{"image_size": 32, "vocab_size": 28, "text_encoder_layers": 8, "text_encoder_drop_path": 0.15, "residual_init": "none", "eps": 1e-10, "epochs": 13.4, "lr_schedule": "wsd_sqrt", "warmup_steps": 200, "weight_decay": 0.1}
Rows from block 6 of the image encoder of a small contrastive image-text model, named by matrix and row number. Rows with one number belong to one neuron. Each number is 50 + 10 x the weight over its row's rms, rounded and kept within 0 to 99. All counts start at 0.
Before each neuron's rows are labels from the 100 images, of 14848, where the neuron reaches its largest size: "patch colour" is the nearest of a few named colours to the mean colour under the peak; "top examples" is what is common among them. Only what is clearly more common there than usual is listed. The data: simulated stained blood smears. In brackets: how many of the 100, against the usual share in percent.
# u: gMLP up (value half) (encoder.blocks.6.mixer.u.weight, 384x192), inputs 128-191
# v: gMLP up (gate half) (encoder.blocks.6.mixer.v.weight, 384x192), inputs 128-191
# out: gMLP down (encoder.blocks.6.mixer.out.weight, 192x384, transposed), outputs 128-191

patch colour: grey (47 vs 9)
top examples: two lobes with orange grains (100 vs 14.1); small spheres (99 vs 13.9)
u.148:40 40 47 54 43 55 52 43 49 39 42 70 51 63 41 51 54 46 49 51 46 36 45 63 37 46 53 64 60 58 49 44 58 44 51 55 49 48 45 48 38 50 43 55 45 34 63 47 58 53 43 64 39 55 54 57 53 57 42 51 82 47 40 48
v.148:51 38 54 46 52 53 51 43 40 34 33 60 48 64 62 48 52 48 65 46 47 64 41 51 46 45 55 63 44 46 54 49 70 42 47 49 57 44 34 45 49 46 59 54 56 40 52 50 61 52 49 67 47 55 53 37 62 58 55 56 70 53 58 46
out.148:40 71 52 63 36 43 45 41 65 63 58 50 49 43 30 52 46 42 46 72 48 32 61 54 47 62 46 45 40 49 41 44 42 46 39 63 56 55 59 60 43 61 52 61 34 63 54 57 45 46 50 50 60 41 53 70 33 47 49 49 39 67 43 60

patch colour: pink (92 vs 59.9)
top examples: teardrops (100 vs 14.2); two lobes with orange grains (85 vs 14.1)
u.371:64 43 42 49 58 44 41 50 25 43 45 53 50 54 34 51 65 36 56 78 46 37 61 61 53 30 56 56 33 65 44 33 50 50 50 37 59 28 49 32 55 42 69 69 43 58 71 50 48 39 46 51 55 72 47 44 55 47 41 57 66 56 36 33
v.371:42 38 42 40 55 50 27 49 47 43 50 56 43 48 47 50 60 62 37 53 32 54 48 46 43 54 43 67 49 70 57 59 35 46 58 53 51 48 54 60 46 45 53 36 45 47 50 59 50 35 63 29 53 62 60 49 57 45 54 47 51 54 18 49
out.371:67 69 52 51 46 57 67 33 57 23 42 55 59 34 59 52 44 49 69 55 52 45 53 54 40 44 69 44 34 52 38 62 51 48 46 53 59 44 49 41 40 50 48 45 74 70 54 48 27 54 57 42 52 50 60 74 51 47 57 47 18 44 73 56

patch colour: grey (50 vs 9)
top examples: kidney-shaped nucleus (100 vs 14.4); crescents (67 vs 13.9)
u.121:43 37 37 48 46 37 48 46 48 74 50 58 46 33 53 54 47 73 63 43 59 43 42 51 69 46 37 58 35 49 66 25 36 47 40 39 38 41 54 50 49 56 61 66 65 61 44 65 47 35 61 39 57 65 60 48 53 63 45 61 39 53 52 33
v.121:69 51 48 47 53 47 36 43 33 38 57 48 50 47 37 57 73 37 34 45 44 61 59 51 56 58 54 49 48 56 49 52 49 53 55 58 45 44 51 62 49 60 43 51 59 44 52 58 75 43 54 37 50 59 60 32 62 46 59 70 63 66 25 49
out.121:49 57 47 54 54 63 49 34 40 50 62 41 66 55 59 31 37 54 49 41 49 41 32 39 64 44 72 48 54 43 42 61 61 52 62 74 54 53 46 54 61 54 47 74 53 52 50 47 45 52 56 55 48 46 57 40 44 32 46 53 42 66 49 52

patch colour: pink (93 vs 59.9)
top examples: discs (100 vs 14.7); round nucleus (80 vs 14.9)
u.319:55 39 59 54 42 47 56 35 50 40 42 37 45 57 39 61 52 53 53 50 44 66 49 42 48 47 49 55 61 59 70 46 62 57 45 45 33 48 50 49 41 46 59 38 49 53 55 51 27 53 55 49 38 48 32 24 63 47 52 59 56 49 39 45
v.319:61 37 28 56 45 64 52 61 49 80 46 50 44 53 42 51 47 55 49 31 61 53 40 29 42 61 50 49 63 29 50 41 49 47 40 48 59 63 39 59 65 59 53 51 54 54 42 54 63 39 50 31 31 38 35 32 66 49 65 64 40 47 48 62
out.319:74 43 41 59 53 52 45 59 43 78 61 41 40 42 46 70 46 45 81 56 67 49 35 45 46 53 53 37 50 48 48 59 40 32 47 49 49 53 55 48 49 47 57 61 43 43 51 42 49 30 48 52 31 40 51 59 54 58 55 70 74 65 47 63

patch colour: pink (90 vs 59.9)
top examples: teardrops (100 vs 14.2); no large cell (98 vs 14.4)
u.193:40 52 46 39 51 69 51 66 64 35 51 48 70 47 34 54 60 37 62 37 49 35 54 63 54 33 54 36 39 61 61 49 66 55 45 50 45 40 51 56 51 56 46 56 46 56 49 41 59 52 43 61 50 43 39 47 54 50 43 51 70 52 42 51
v.193:71 55 52 63 46 42 61 41 47 44 63 55 51 51 54 51 34 33 54 53 70 58 41 43 40 44 71 52 48 31 50 63 38 46 56 61 60 59 41 30 57 41 64 46 64 53 53 51 24 70 54 53 48 50 43 49 56 53 45 45 53 44 60 60
out.193:55 45 38 37 50 43 38 60 43 71 50 43 49 46 43 55 75 35 46 50 20 46 58 49 58 49 32 64 50 76 54 40 48 58 60 29 61 34 53 51 62 43 33 46 41 50 45 49 57 38 42 44 44 47 57 62 60 28 42 47 51 45 26 34

patch colour: grey (28 vs 9)
top examples: spiky cells (100 vs 14.4); lobed nucleus (61 vs 14)
u.217:65 70 70 55 43 41 48 45 54 37 62 34 53 44 69 51 57 48 47 65 47 50 76 49 65 63 62 39 47 46 25 57 52 53 50 53 70 46 43 60 26 41 50 32 47 45 61 53 56 39 40 47 63 60 48 49 51 70 39 53 67 52 49 46
v.217:69 63 49 57 43 63 51 51 40 40 52 40 42 61 55 58 44 38 71 47 59 59 60 71 59 36 72 28 37 32 30 53 63 60 20 57 72 51 40 44 49 53 54 39 60 45 41 55 62 49 48 41 43 36 36 42 57 66 59 68 38 49 69 52
out.217:21 55 56 51 48 52 62 73 57 62 61 57 64 51 42 48 45 49 55 37 45 55 49 60 49 51 49 52 72 43 54 56 55 47 56 57 33 50 57 41 62 55 38 70 39 29 44 34 54 61 37 44 33 41 55 63 45 27 44 53 37 57 51 55

patch colour: pink (91 vs 59.9)
top examples: kidney-shaped nucleus (93 vs 14.4); discs (54 vs 14.7); target cells (42 vs 14.6)
u.356:50 67 52 34 69 45 22 58 43 62 53 49 49 50 48 40 56 61 37 45 51 49 48 41 65 68 47 50 53 57 65 34 47 46 58 42 36 31 54 55 59 42 48 56 61 60 46 66 42 52 52 44 41 67 51 32 60 63 59 33 37 40 45 54
v.356:72 51 54 68 39 50 50 31 63 41 56 38 54 53 36 43 55 24 36 41 57 41 53 37 54 46 55 42 51 33 61 65 46 57 55 48 64 43 69 36 52 32 44 62 43 48 47 67 47 46 55 44 31 48 46 73 65 52 67 59 48 46 64 61
out.356:71 72 35 65 60 62 53 48 43 38 53 45 53 58 67 37 50 55 23 57 72 44 30 52 56 44 67 41 59 30 34 60 69 45 52 49 55 38 44 49 48 40 60 65 41 47 52 67 70 60 44 42 62 55 55 42 50 55 48 68 75 45 62 49

patch colour: grey (77 vs 9)
top examples: dark grains (100 vs 14); target cells (49 vs 14.6); spiky cells (40 vs 14.4)
u.108:29 63 45 40 31 51 65 73 61 47 48 56 42 45 58 50 62 53 63 53 52 46 53 51 57 58 68 39 52 39 42 56 54 53 47 49 31 60 66 57 41 41 44 48 37 49 68 37 61 44 36 52 59 46 41 60 65 60 47 54 49 49 48 38
v.108:65 61 60 71 55 40 55 30 37 33 53 50 56 50 59 45 27 62 39 66 52 61 34 41 38 49 65 57 45 36 39 70 54 44 68 71 45 47 39 50 38 42 53 48 61 48 47 52 34 60 55 51 61 53 46 47 52 52 48 47 27 47 57 66
out.108:47 51 47 45 52 48 49 41 54 63 62 41 59 52 35 51 62 39 52 45 15 52 70 54 46 63 37 60 63 63 68 63 51 63 52 57 58 43 56 49 63 59 46 62 25 36 45 45 40 55 40 53 45 65 67 64 62 39 55 48 48 37 44 40

patch colour: pink (90 vs 59.9)
top examples: small spheres (75 vs 13.9); crowded (70 vs 40.2); no large cell (63 vs 14.4)
u.18:63 55 52 60 48 27 56 65 52 28 41 57 47 49 44 62 47 57 38 62 52 39 52 47 47 47 45 58 50 64 57 70 53 65 50 43 49 51 43 57 64 39 53 44 43 47 42 62 44 46 48 40 59 49 57 42 39 57 40 35 61 52 55 54
v.18:62 60 39 75 36 56 57 41 51 57 68 49 51 47 49 38 41 44 58 49 52 56 44 49 51 59 89 54 57 40 36 55 37 40 57 59 40 66 47 38 48 55 54 69 55 47 35 56 52 64 44 61 40 57 46 61 52 60 49 65 38 38 62 58
out.18:54 54 47 29 40 47 28 79 66 44 41 37 39 52 74 55 43 56 44 34 61 50 63 48 42 66 34 32 64 66 43 47 30 59 51 45 54 69 46 48 46 34 44 48 67 50 50 50 73 39 56 30 50 56 50 42 48 41 57 36 40 52 37 53

patch colour: grey (75 vs 9)
top examples: lobed nucleus (100 vs 14); ovals (45 vs 14.3)
u.53:52 35 41 54 62 44 38 65 54 52 48 70 47 24 69 44 43 53 72 59 44 51 31 60 53 36 59 49 39 62 55 32 46 41 53 58 49 36 42 52 36 49 51 39 62 44 61 58 35 35 54 51 57 64 44 54 56 48 54 55 31 53 62 31
v.53:60 52 51 58 46 50 39 64 47 43 53 41 50 50 31 52 51 21 43 49 54 58 62 48 53 60 45 50 55 20 43 65 45 56 50 46 53 51 46 61 49 55 54 45 47 46 41 66 61 45 33 26 44 41 51 42 55 44 66 48 53 58 42 69
out.53:46 45 46 67 65 44 40 45 53 38 55 49 55 32 63 43 52 65 28 56 56 57 45 53 34 49 59 51 44 54 55 70 51 30 53 58 64 52 37 54 43 66 41 46 42 55 55 56 53 67 39 36 60 62 37 67 44 44 51 45 43 47 58 39

patch colour: purple (44 vs 2.6); grey (36 vs 9)
top examples: kidney-shaped nucleus (100 vs 14.4); spiky cells (90 vs 14.4)
u.39:75 66 53 56 48 45 53 50 23 42 47 57 39 52 52 47 34 40 55 75 63 44 64 46 49 50 57 44 38 51 47 41 51 42 52 58 52 52 34 42 45 40 73 43 62 69 62 58 35 40 60 55 76 63 58 54 53 63 53 36 43 60 43 37
v.39:46 41 35 43 43 42 41 55 49 66 39 52 51 48 41 55 41 67 38 49 55 50 39 28 39 64 57 59 53 58 29 56 44 48 50 56 38 67 45 51 63 55 54 60 45 30 45 36 66 32 46 57 42 49 43 36 71 55 41 53 73 53 40 44
out.39:69 50 43 64 55 41 52 37 37 32 51 50 31 50 64 50 30 47 73 63 59 47 58 57 56 48 51 50 40 45 54 44 50 42 46 46 67 39 45 46 46 48 64 37 72 68 44 60 37 46 47 49 76 61 51 40 50 56 58 50 45 55 54 44

patch colour: purple (64 vs 2.6); grey (30 vs 9)
top examples: round nucleus (100 vs 14.9); discs (67 vs 14.7)
u.295:35 43 63 68 60 46 71 70 62 55 48 46 60 64 56 60 38 40 53 41 41 51 48 40 64 59 43 47 32 48 52 57 51 52 56 45 44 47 38 44 44 21 47 48 51 53 52 46 39 60 46 73 52 45 34 35 55 46 50 44 44 42 61 70
v.295:72 51 33 45 52 49 28 50 26 39 70 34 47 41 57 36 46 37 54 47 59 44 59 39 60 53 64 51 54 35 29 50 36 55 50 50 60 43 46 58 49 50 47 52 50 61 49 55 65 29 56 50 42 65 51 40 50 48 45 51 69 41 36 60
out.295:43 50 49 40 51 64 33 53 53 55 44 52 54 68 57 53 62 75 54 64 33 43 44 54 57 54 31 51 35 75 66 54 55 29 45 45 58 53 49 51 61 59 53 50 64 50 50 23 59 60 44 51 58 52 37 38 47 49 34 67 67 66 50 49

patch colour: purple (55 vs 2.6); grey (29 vs 9)
top examples: kidney-shaped nucleus (83 vs 14.4); spiky cells (47 vs 14.4)
u.338:43 48 45 48 39 42 58 58 63 63 50 64 62 66 48 55 49 54 49 35 35 68 43 53 56 49 64 37 52 52 26 15 50 63 47 41 47 59 55 42 54 49 57 55 46 47 55 41 45 72 46 47 44 37 48 44 50 42 40 38 57 53 70 54
v.338:82 55 39 66 38 47 69 46 53 42 58 49 53 43 42 52 51 38 50 48 48 36 43 53 66 59 59 56 48 37 43 54 53 43 43 59 67 37 39 58 55 39 58 55 62 47 52 53 41 68 56 47 47 47 50 62 56 53 42 48 20 38 70 55
out.338:80 49 55 55 46 51 68 36 49 18 53 55 61 50 36 50 57 61 48 53 64 41 45 29 44 40 52 50 39 42 59 46 38 57 43 52 45 53 49 57 53 54 43 48 51 55 58 54 54 82 54 41 48 59 39 53 54 45 38 55 30 38 75 45

patch colour: grey (76 vs 9)
top examples: lobed nucleus (100 vs 14); target cells (96 vs 14.6)
u.65:57 35 61 53 60 56 53 48 56 60 51 52 53 42 72 51 27 62 66 47 72 74 45 45 56 35 49 55 44 51 53 42 54 27 47 42 28 44 54 55 48 61 33 46 63 56 63 55 30 49 50 38 59 59 44 23 59 50 45 49 37 61 77 32
v.65:62 43 51 50 53 49 36 69 41 35 59 41 48 34 40 57 45 34 56 43 68 65 62 48 73 55 57 45 62 24 41 63 47 43 51 52 61 45 45 64 51 64 63 40 49 46 46 65 60 44 46 36 51 57 40 54 70 47 48 57 61 71 49 53
out.65:55 63 60 59 56 59 55 54 49 49 40 47 65 12 70 55 53 42 44 46 61 59 28 55 48 58 72 49 50 44 64 61 44 53 56 52 53 52 60 44 46 66 41 49 55 51 51 57 51 62 48 36 47 45 48 55 74 49 55 62 43 41 60 60

patch colour: grey (78 vs 9)
top examples: two lobes with orange grains (100 vs 14.1); target cells (55 vs 14.6); discs (42 vs 14.7)
u.197:41 52 54 50 43 56 61 49 63 54 58 55 64 46 38 48 60 50 48 36 50 61 22 35 43 50 59 70 59 50 45 63 50 58 67 58 36 62 48 49 56 58 43 57 48 49 38 41 60 50 41 66 37 42 38 62 52 54 43 64 47 46 62 49
v.197:43 47 48 37 37 55 40 71 57 55 40 42 38 56 62 35 44 52 59 40 51 41 47 46 48 43 50 44 54 48 38 47 59 62 56 49 39 62 42 55 55 54 68 49 33 45 50 45 63 30 35 63 40 44 37 39 56 60 42 59 75 64 36 51
out.197:46 41 77 36 53 55 44 81 44 61 45 47 37 56 44 56 46 52 67 32 47 56 66 51 59 47 26 53 58 54 55 38 52 48 44 38 48 48 38 52 61 42 58 29 61 44 55 45 66 35 47 46 54 51 53 37 54 42 55 57 69 54 35 37

patch colour: white (73 vs 28.3)
top examples: small spheres (100 vs 13.9); no large cell (94 vs 14.4)
u.297:62 60 34 55 36 61 49 51 44 46 54 40 50 59 38 65 47 44 62 49 70 38 63 69 51 49 57 28 55 38 38 45 44 44 33 61 64 56 44 44 43 54 62 57 56 56 42 46 70 48 51 41 50 48 52 49 56 60 63 53 48 53 51 69
v.297:58 35 57 57 65 76 60 52 52 42 61 56 51 41 55 57 42 43 58 39 52 66 45 55 49 57 43 48 39 52 53 44 43 27 45 49 46 49 54 43 51 68 42 47 71 45 46 40 63 60 56 38 53 41 49 43 51 40 74 57 23 49 57 37
out.297:41 46 48 52 59 73 58 66 55 81 47 67 42 58 44 56 41 67 63 36 40 52 40 57 51 49 40 54 42 58 46 47 48 52 36 49 29 57 41 46 61 56 48 39 67 43 51 33 71 45 54 50 49 50 48 36 55 52 68 53 41 52 50 32

patch colour: grey (62 vs 9)
top examples: band-shaped nucleus (100 vs 14.3); spiky cells (41 vs 14.4); crescents (34 vs 13.9)
u.105:45 38 46 35 61 44 47 45 52 66 46 65 53 54 40 43 80 65 41 60 28 43 45 40 49 53 36 68 58 63 53 47 52 61 57 40 53 53 42 59 58 43 39 48 38 53 78 55 46 32 46 51 50 70 67 67 38 52 48 38 59 53 31 33
v.105:37 55 62 64 40 53 56 65 69 49 56 52 54 53 49 63 54 48 42 41 50 73 44 46 43 37 66 49 59 36 40 65 59 58 49 57 42 64 51 46 39 58 35 52 52 37 41 38 53 67 29 51 44 43 40 54 54 50 46 44 45 44 63 61
out.105:42 50 80 56 54 60 46 38 47 42 53 43 62 16 68 48 58 35 33 36 49 57 48 50 53 53 67 47 50 34 63 59 37 54 52 51 46 46 65 57 45 53 36 51 40 44 48 60 42 65 45 37 51 49 56 75 56 35 47 63 39 51 67 52

patch colour: grey (28 vs 9)
top examples: band-shaped nucleus (88 vs 14.3); target cells (45 vs 14.6); discs (38 vs 14.7)
u.347:51 48 53 60 43 51 45 62 61 57 63 56 49 36 40 49 58 55 46 35 57 46 50 29 47 56 45 51 71 22 61 57 57 54 52 49 53 45 43 74 53 38 50 39 60 47 64 58 32 42 45 33 36 57 37 53 49 63 62 65 34 31 75 56
v.347:62 57 57 78 58 46 63 53 38 56 43 44 41 64 61 47 34 54 58 56 69 56 41 45 60 41 73 35 39 43 34 41 58 40 40 67 56 52 35 35 50 50 66 45 68 65 40 47 63 57 63 59 50 40 40 37 46 63 57 55 41 52 54 46
out.347:60 55 42 54 43 62 49 50 57 42 48 43 66 31 44 51 65 16 56 32 50 51 37 43 37 54 59 46 57 35 64 51 39 52 50 48 53 48 59 54 44 50 38 67 54 49 44 46 56 67 41 32 43 45 47 54 64 31 60 57 30 52 65 68

patch colour: grey (81 vs 9)
top examples: lobed nucleus (100 vs 14); teardrops (89 vs 14.2)
u.156:59 48 53 55 59 54 62 55 55 63 46 52 50 51 61 43 39 53 66 56 76 50 54 47 57 28 48 54 48 50 57 61 59 55 50 49 54 50 39 41 62 45 67 35 64 49 68 48 32 44 47 41 67 61 35 57 61 59 46 57 44 53 71 32
v.156:56 45 38 53 33 64 52 71 51 59 55 54 49 53 53 59 53 46 65 43 59 51 50 51 61 47 62 30 53 35 42 43 63 57 36 36 53 51 39 48 67 63 61 54 61 45 34 45 65 47 40 48 36 48 49 41 62 47 68 65 34 39 73 60
out.156:60 59 65 61 42 53 45 36 40 50 41 52 54 35 63 48 45 42 23 53 70 45 30 40 60 56 71 32 58 29 66 64 53 50 71 63 43 42 44 49 37 60 52 57 50 49 50 42 54 73 39 47 49 31 43 75 66 51 47 48 40 49 57 69

patch colour: pink (94 vs 59.9)
top examples: small spheres (99 vs 13.9); round nucleus (99 vs 14.9)
u.349:53 40 65 57 60 38 54 61 46 61 49 51 45 25 52 52 52 48 46 58 61 52 58 61 55 46 44 48 50 66 43 28 53 46 51 44 53 46 58 46 47 33 37 39 46 56 51 45 33 57 41 48 46 57 53 54 53 44 60 43 41 58 48 57
v.349:73 50 46 42 52 54 37 55 50 47 67 45 53 47 44 49 64 22 46 39 61 46 59 48 53 66 53 49 50 39 56 66 45 58 46 49 65 43 56 48 60 59 46 54 38 48 45 69 73 37 52 41 32 45 44 47 50 51 50 61 72 52 55 51
out.349:49 41 61 41 52 54 46 41 52 39 50 49 51 67 52 36 40 41 53 57 53 53 38 42 51 51 57 30 54 60 40 54 49 56 57 30 50 70 56 39 40 55 55 56 47 36 44 55 50 59 44 48 66 56 62 63 66 39 62 47 35 52 42 56

patch colour: white (58 vs 28.3)
top examples: kidney-shaped nucleus (100 vs 14.4); crescents (97 vs 13.9); crowded (70 vs 40.2)
u.340:62 54 71 27 40 44 44 72 54 58 55 55 47 55 48 56 37 75 54 49 39 63 52 44 59 47 46 31 27 65 30 45 48 39 39 44 41 56 62 41 44 58 51 47 49 63 43 35 66 67 59 63 66 40 69 69 35 50 45 46 51 49 58 56
v.340:81 71 52 65 48 56 54 49 53 48 71 51 51 42 52 44 66 48 39 60 47 53 44 45 55 70 66 55 46 47 58 55 43 37 52 54 47 37 61 39 55 44 51 56 51 57 40 63 28 50 47 44 39 45 53 77 42 46 58 54 42 47 57 49
out.340:59 42 47 60 54 23 60 42 39 27 54 31 62 52 42 49 51 49 46 62 44 48 52 58 45 51 59 48 48 55 46 46 63 41 43 49 67 54 52 51 52 40 53 62 43 55 39 40 23 73 45 39 43 58 45 64 42 55 42 42 32 49 76 47

patch colour: grey (27 vs 9)
top examples: band-shaped nucleus (100 vs 14.3); ovals (100 vs 14.3)
u.360:48 48 76 49 71 52 39 42 60 42 56 51 45 50 46 43 72 55 38 50 36 70 50 57 53 51 34 66 51 60 78 56 52 61 47 51 51 42 52 57 41 62 33 44 45 41 56 58 55 59 53 37 42 57 58 70 39 30 55 48 43 45 45 40
v.360:48 52 69 56 59 46 57 42 49 37 54 60 45 41 67 45 41 70 59 55 37 47 33 57 48 68 45 50 31 70 59 48 47 51 43 45 34 39 58 35 46 42 49 50 66 66 57 46 51 43 71 61 61 60 57 49 49 43 46 38 19 38 41 32
out.360:56 52 33 60 36 66 53 63 50 44 59 38 53 43 72 45 33 45 58 37 79 55 30 49 45 48 68 41 58 39 35 55 58 57 54 57 44 58 40 60 62 43 51 52 66 51 35 65 58 54 45 53 36 33 42 55 76 56 50 67 41 42 79 56

patch colour: grey (28 vs 9)
top examples: dark grains (100 vs 14); discs (67 vs 14.7)
u.301:41 55 54 53 65 56 55 55 53 69 41 46 51 46 39 43 67 65 39 46 43 56 62 62 46 63 50 52 41 54 33 44 29 40 52 47 41 74 48 46 43 48 47 64 45 50 47 48 73 37 43 46 53 35 40 62 52 52 43 55 48 70 51 48
v.301:51 47 63 59 55 38 42 39 47 44 45 50 35 62 54 48 57 77 42 63 29 52 49 52 44 51 37 58 43 58 59 47 49 45 56 53 62 59 60 41 50 53 57 46 49 51 60 56 41 42 70 53 64 65 59 49 38 47 38 39 50 63 21 39
out.301:45 52 53 64 41 61 74 42 65 56 63 44 67 66 39 36 46 47 45 52 39 56 56 51 43 40 67 55 54 40 71 58 57 52 57 70 51 52 47 31 46 48 32 62 49 55 32 40 42 69 42 52 47 44 49 48 41 46 57 60 31 45 59 67

patch colour: white (57 vs 28.3)
top examples: kidney-shaped nucleus (100 vs 14.4); discs (94 vs 14.7)
u.184:42 41 52 50 45 43 51 48 47 50 45 71 51 45 38 57 28 61 52 62 36 38 39 57 54 43 43 61 51 75 49 37 53 41 42 55 49 48 32 45 44 63 63 58 56 71 49 59 33 54 47 53 37 51 57 46 53 54 60 55 51 54 49 60
v.184:57 75 30 61 45 46 59 39 50 37 64 56 62 39 46 45 61 40 48 43 51 62 47 41 53 73 62 61 61 23 49 77 46 46 62 54 52 48 63 50 56 33 51 61 40 56 38 52 55 52 44 57 39 37 33 63 52 45 64 54 49 42 52 64
out.184:50 62 53 56 51 49 54 71 30 37 65 59 52 50 53 55 34 53 55 57 62 56 59 55 60 51 54 53 42 44 50 56 68 62 47 64 56 60 63 48 56 39 72 50 51 69 53 49 60 63 35 55 57 35 21 60 46 60 53 46 35 37 87 49